config = dict(
    train_examples=195000,
    encoder_arch='vit',
    encoder_activation='star_relu',
    encoder_head_dim=16,
    encoder_parallel_block=False,
    encoder_patch_size=[4, 4],
    encoder_layers=10,
    encoder_positions='learned',
    decoder_width=128,
    decoder_norm='layernorm',
    decoder_inner_norm=False,
    decoder_tie_embeddings=True,
    max_steps=6500,
)
Rows from block 7 of the image encoder of a small encoder-decoder image transcriber, named by matrix and row number. Rows with one number belong to one neuron. Each number is 500 + 40 x the weight over its row's rms, rounded and kept within 0 to 999. All counts start at 0. Numbers have three digits each.
Before each neuron's rows are labels from the 100 images, of 14976, where the neuron reaches its highest value: "strongest on" is what is common among them. Only what is clearly more common there than usual is listed. The data: seven-segment displays showing three digits. In brackets: how many of the 100.
# fc1: MLP up (encoder.blocks.7.mlp.fc1.weight, 1152x192), inputs 0-95
# fc2: MLP down (encoder.blocks.7.mlp.fc2.weight, 192x1152, transposed), outputs 0-95

strongest on: the digit 4 (57); first digit: 1 (30); third digit: 4 (26)
fc1.23:541556486509447499442487502554491489473544519439500530453495530454510453498432535548520424522460478544507525447490571485435475454523462510475551434518516529531507526486578454512460493465558440477521439500483590492463514489490536519502514468522534458447492539531406459518489567493520485490
fc2.23:486494362595572505451497498495423546477479427522508407512599507509486496528504435481486467475533497465492554465501459483477514538579543504326499529523471459511522489460499484473525628514487507488504472485498451473552498510521495480535476519494514563526540512462538524544490481549497504498

strongest on: dark on pale (38)
fc1.453:496535479460449503517482462504512538509508480462441478480447509439559486531534483453517462544487499518441547449553559459437533565487466386542556462500442542500494431453510492549436500457567451469471464446446551460456513492565475505486454472507530523478492462493489439529510521525521507450
fc2.453:460490421598595523442486548505407511444499455542514459516536514497483500528516490471500485471521506487510506521476440491496513520544568518357491533470464481499548537488503518430517610561462566539542509515543475517508485515527497506563514543471503516565533497475553530491485464510481468540

strongest on: dark on pale (98)
fc1.219:456493549476521461439513452502526505473574497518489530443441551541510538495512507544523486462521466564541457517503507517484559517488528517495475552462564440499490478499548511568503491528448551444522474508512522540514553552460482451563478428458492494479563445464448533530554491438497478389
fc2.219:493440679545522552451487524517405488496509478483496605460364454472523502481535516456519461442506521511474529514519499493491425495442537516613486513477434520562543524477509501457509422511549565567502477458518506505495481520479533457487517549566553527495433479526503492487504505495441432565

strongest on: dark on pale (46); second digit: 5 (26)
fc1.609:537514494525452422413448487492501545482474451508571528424493511527473466431513501513547487478439528503427573429497457505535416512494487511501573466612514496524529495523541475460470499501490490532529453374531527518458478470520519423473482467477513528470493469606400502474543542468476444498
fc2.609:558499343562544577535441505506452503476520520492457373523591560518487473539471486500503432473466517530594495583450500446546523449540540511371460544459508512529468516513501510431507582555490539464513492535537529497479475516438523532556516581490475452467468498440495538491467511544486554492

strongest on: dark on pale (51)
fc1.470:508429525488490469455506534474517594509539459427425493421539415526463501456504480507579479512431525580490519490470551474532480455488455541495482549520531514525529525484504506533472453530506554457440429526457591448475498562481517455512431460462471504419488487479452538442434493512425574417
fc2.470:489480704534508544489490505492395486505483518495509665521281461491518482469516521483472497482516469461473542521521505491480510528395576486686491465493456487511491494503522510447510428538495532508489491530490470502483492494541485500537502533510517511563491496487511488477493468486509497576

strongest on: dark on pale (40)
fc1.464:520574502455459489540479474500497495532504536474485497507475540476518424507535481477493519557431499546513547464520535496473446503520481475523591492546497514507498526475504450501438493420501450453465451409450490428479474471532481482461455526495512548469515460558428506555463526480461489461
fc2.464:450455494577589496447493538475406492436490463533543514509494532497496512556534472477486521470555492451475501522491448505492535547514607500471492529494444483489562531517502517484515517561454568531557531512544477526531514530535488542552506541469484496567525516483561520474500456501490456508

strongest on: the digit 4 (55); blue glow (40); first digit: 1 (31); third digit: 4 (30)
fc1.203:544532545473429543536506547575531472531536477479490502477495513463547454520513546492515465499452546512493555489496560533491480517497418447473599467489516531497540517504571476526487493432535455468441476499468511505461519505502554525474505452578541516464456523569418433530518551467499491451
fc2.203:475475410595581513439476517487402530467469410542535467506561491498463514524492454466498488468540534471496518490485437494500514527541571504355505543490458456499522510474489488456528622543468536514521494502521464492566494517540482509540489521487508548544552537483575539529496474533478489525

strongest on: the digit 4 (55); first digit: 4 (25)
fc1.353:515533512497480490481491520560512501480535487405498490431495530470512459521492546527554451524407501551506558474481554499450512487536461499486586458507483524480488547481559490497457509479571439498498410459491571513458470466467522448540488492525522490425458496527385448528508530461518490467
fc2.353:488494355596577517464500506490416542474473432533504403521591499510488497529495442482483475481542496460493544476501450490482510533575545509330494531512467464500521484463485501454525636535480517496498485493499442475538486509531490486541487522494510559536543520454555529542491467544495502514

strongest on: the digit 4 (56); first digit: 1 (27)
fc1.426:512537517463456495440494466526506535500522465416511486438507517489525444513499548501501440500427466566492494436528550519486508502507441444538580459524502493494509457458568473521441501457528473437504435448523550445461525445463549531489482420483564477397499494561432498514473532465502461461
fc2.426:496490341608576532462490531508390526469489430535492377498594503518483500528497457499498476459521500474499517501483440487489500519582553510311488532493478478500530509480496511437507635560482537519528497497509453506518483510525488487549495529496506529536531517451533527526506483522476502508

strongest on: dark on pale (72)
fc1.176:479483452522514500425526551538495489529516455518394529418533483497507493477487498467468482519404544558556530521526528463529433451550484501499484533556428531505490527555469540414494531544512538526506472449462523579498467503495495472479485513523503530480495512511457514509557524518444528498
fc2.176:488535397454433492562521437470493491505498570462598423551487462481515499534499515496491497435538454425413442493494530537490537547486516468409529490458579472508530437480509495511494524450524478475476492560493481472491540489510424539516522469527495464520466523479568501453435468492562432507

strongest on: dark on pale (52)
fc1.484:481460490525467560430513479485487529555476426496441504433528488534523533458562496460495495468474513509531475495545496507545414445531493436487461493576425518494508437520469553521458510487491473575460506428439501532497543488504537488534465512551497524483484446553486470550518532486383519470
fc2.484:499548490458507458548529489478540476437496562519595536560394466481508538518464512536516482509519496478474489484420499494487616531441483521487512492426591451501469504465505492485521506449524530452498500605536461462493492546518476511500527465462509443525494558461529490467414481509599470517

strongest on: the digit 4 (55); first digit: 1 (27)
fc1.35:540565522501425477490494522540498496499561524463502522432519560466496448488468533512502408525440511555518551461475542465463515469529451491477565487479515506509527549481562487535474525461566443502531442462484530504446523431467516495497511462461523487431481499532397430511484538426522483467
fc2.35:492493361591568510458501496495429545478486429516503402517603510516486493535507434483488461475536493462488553460503464486480516535585548502330498536521472462515519486459498489475522625512486504482503471490503456470554493512516498480544480527500508562521536516452544525549490478554492504491

strongest on: dark on pale (81)
fc1.187:446459518522501497537532461455486501571498487450416486553481487528550501496585519493473519525525459495422520515602496552520494540506558397476488538499514507518503468542450507513434489553436458423414460481481484466507595413498490532543466551530481499579486488488454510496542477493422495522
fc2.187:506520501520585506448527523544517504441534461512487578582498483471567535474462483543472442519508461488538591544414471470449533529520501539499511497477444539522497560499510469459502545490489537517490459491510444471457445537522503435530464549513490571529555520427515477571416451518524551503

strongest on: dark on pale (38)
fc1.492:520531534503453465537555489506496484541505501529462494467508511437495455552463521459510484473501489529452541433572507469482448468478427399512578488507462492490485454461512546503518495447556462485468444420453502450503474463561453504466437442548537525469502548493497445533510526531488474473
fc2.492:448485463531578502415481491485442509418494459514529473519542550511470533554559473490523482458505519491503466491458450487526542532521577518406482550480498471500530543491509497476515572541472561513560526512565508532544522536475516530564509543447463490529530478486530532463482488513497476491

strongest on: the digit 4 (57); third digit: 4 (28)
fc1.619:553501541431450480467511496568461485529564472421514544475491496476508478472488580519526489504423534546488548433487524502475470506496469482498552442534490503521509524491566507495453482443562471506546423477476552481414491463524555462539480465497551530462506511533403498501505566426480480447
fc2.619:481493390598578524475491531491391535470457441546512448506553488507481484496494454471484503470534508453518533505497435493500506539547549516375484536499459471485530491481474531415536628573469549515488511507499444484532476501540469495551489537489500541546555507446562540509494454540485510543

strongest on: the digit 4 (55); first digit: 1 (31); third digit: 4 (26)
fc1.209:550573506494424502482509519562494519519543505466471519443492527473504451494469539529531426505399516550530515470505536508476526463508446468472596504494514512515538528495557474476468460455544450493531425490487571506452499465516535516475515479487546508468426492550420426510525555456498482453
fc2.209:483486370591579509453490503486416538476472428533518419517590502507477498535504439476487479480544505460493543476504447491485515542571551509347500528517460460497522493463484492468528628534479522495500489492506455483553495512529486494536485521489505560534553522466558533535492470543497503516

strongest on: dark on pale (79)
fc1.465:492528493510461492513552497507531523539499479481462557426512534454506466528477521456494471503491544534451543441567545467453494471526492407520562493531447492496481462436535559491459493463526459517436456373448506440470541475507500476468417430526535526455523475543473473498507540543512452488
fc2.465:453500423565587516445484512504421504435494468521527454537542538506481502545534473496516479457514499476500485512465440495509528527540550529386484537475493477500552534489501516456514612545469560525549525519565479529523502517493496510584506550464481496555524490470547532477486467505495467509

strongest on: dark on pale (52); white glow (38)
fc1.707:515479497508468512551537508501517564571538491435483496493509516436506464533495510493524470502476468513451523431582552493468499487502506412519576476526490540520460441504533497505459454457514411429456462414476526456479545490516506501506456456535545546450498536448449462539533463521460431467
fc2.707:484507389590582511448486527507419512441503459538524428529567515497484496524515489487511468470512501498507523518481433501500511512566534541327490525494484484500551538491495506443510638568464550538533508514542472510498478504503510496577499555470491524553522492474512534507477463506491475516

strongest on: dark on pale (39)
fc1.718:526444504514466519479507555495498478501488480495422465398556481537500553488543504472484520474427540550487522484497481474543393450540540451474460545573401526558462514518479498457473484468525489595535485418483528507545476539536504474499462512489478517461561486468441453495587558500419560458
fc2.718:483548462448433489540514463483481491500497583486588482550448458465533480521450523499513501486538457457463471503506547527468573544448469507439527453415584454473513453474523517524514579412565501462463487559501464501478542476511458560511546460505523457518461514511586479446418507496590463544

strongest on: the digit 4 (55); first digit: 1 (29); third digit: 4 (26)
fc1.466:548584483493426464446504544558493493504541528473487511470501548467525481496474568529546443513462526546497521454500560469485478504495487515472589491514517506510530593492575468473443509474557477482529436510521567477470476467505533470490504474494546512469497515544414418527506539448508478469
fc2.466:487488367592566514455502491491422557486485433514499409515607511519490493528507436473477467481539492464492554461509470487480515532584539502335490535521470459511514483457490493474525625511486501478491468484498455474552506512514502483538478527508510559518537506449552529544483477561496518496

strongest on: dark on pale (73)
fc1.571:519513483511489479469485532518537503492443495533431498508452454519547531431502517573496514442510487462467528487512495527458377506494495501535531433546394467533533515522520524501472508555462487595519468422456500529490444443613488401528443451518565577527541486496443486544563522459481483503
fc2.571:491520666498507504525513458486482501514493566446429591524389533487543514490486499472489496503472456504567465500493552448515579507456530422601518506407520472512450468438524541495541454485504517447403462540462537479490554565438544551498524525528471477453463448450485478447433504519539565515

strongest on: dark on pale (63)
fc1.493:506498524464463524444499556537495509517543457521510540382520502551544451478530485422549502515399587588527477480557510546480429450485446497511511524534539502506566527503489462457472494481533552507476492420456532496523451534463569507441456440545552466484458484546482468516533505487489475432
fc2.493:468554476571521621495530480488374503478520525512529490578483490476537471538450505481498483447523458486540482500429532510472547482488537552468491477424548511534461520525548520430524582527528522484511479585515514491480487489469533523582551560475483516491477535414552453457399464528537488539

strongest on: dark on pale (53)
fc1.93:507507542504428554513532490500513560525469492487468489461489497492502491516461517449550492507446533546487528398588566507473452459441466465504560496512495549517534498445530509508492500456591463475414442372457541439483524510465479498523454437572519580444504481520470463568475534537498503464
fc2.93:453499434568597528444485524481408484434492487530534462515539511490484499546543492496493492447526477472477471515451456472499539530520600519407482521468477463509522544484517503434516589541472576530573521544560490527508497521515491520570522554463486508572512504471556513468486478507515457537

strongest on: dark on pale (38)
fc1.592:503498464527571538441506555528547482481494501578558513433502485514489496529415487521488484511501540561472551529472472459486514432480477553501517507460549501498513536476512451491524512468524575488607481534520482523486437506529527481489597469475535512516446540546511491508463523497538439576
fc2.592:515473350555446506534495411499487495557500511417466346539602518486509502498555468508468494440501403460493472490537529498503466512601524450441527527530508519488460463515510458543481541509444437504474492439451508485492550474459421517522465504544452532462510455469506536512504460519469539435

strongest on: the digit 4 (56); blue glow (39); first digit: 1 (27)
fc1.551:540538500479463473522463503512532553552521468498487495468465524514467438503529486514510465530500523558496545449520517449471475513470479504531587454508492514533499576433519523505471463460553464484449480434414516479471491496527512494488511461456538544445477465525498462565515545473539465495
fc2.551:448467469606586508468497533496385492462468459539528491522503503501497494543521458472475510454553491439491512518492435492491522548524580498450492532489438473488562505495490534463528561563465558517522527514521440510545505528538463513560489539488490518573539522456581526490502458519476469521

strongest on: dark on pale (52)
fc1.325:527551507498505585532511472496502515516516510494506453531530548486505470616438484453498491437508501510550438480477512502491600456494509512500480520394579471512466451523517553491498517503495501431526499570581521476530488494380534626531531538529523455453468575485519517501464489557485495488
fc2.325:505480367520492446449502513494498488488493473498495397491623463501491508426577512531497511551490497477445540506527497500501424557599493486362515490606444508477521513502499486505482523511495481563505499462439491498459468477593475395460447431491497570573544451513451491528533504456476530489

strongest on: the digit 4 (56); first digit: 4 (25)
fc1.675:464499494470446539516545542504496520500513517523494522460482484463547531549533414387503477561437583553519478522511517507451470458520432433542483513533481523512508471504507516466447451544535502457507527438462518404505452586455481530414436505532506463476522530502447462519531468549439494490
fc2.675:457452599531545610496458426461385523478494540489527505565450516476491507491590523491480504489512464491509496467462506472518521527483567552524474505486519434532441489439527527490530518525519534486498508583543490571530502526457537530533547591488490505516434476459589527438460491535506480560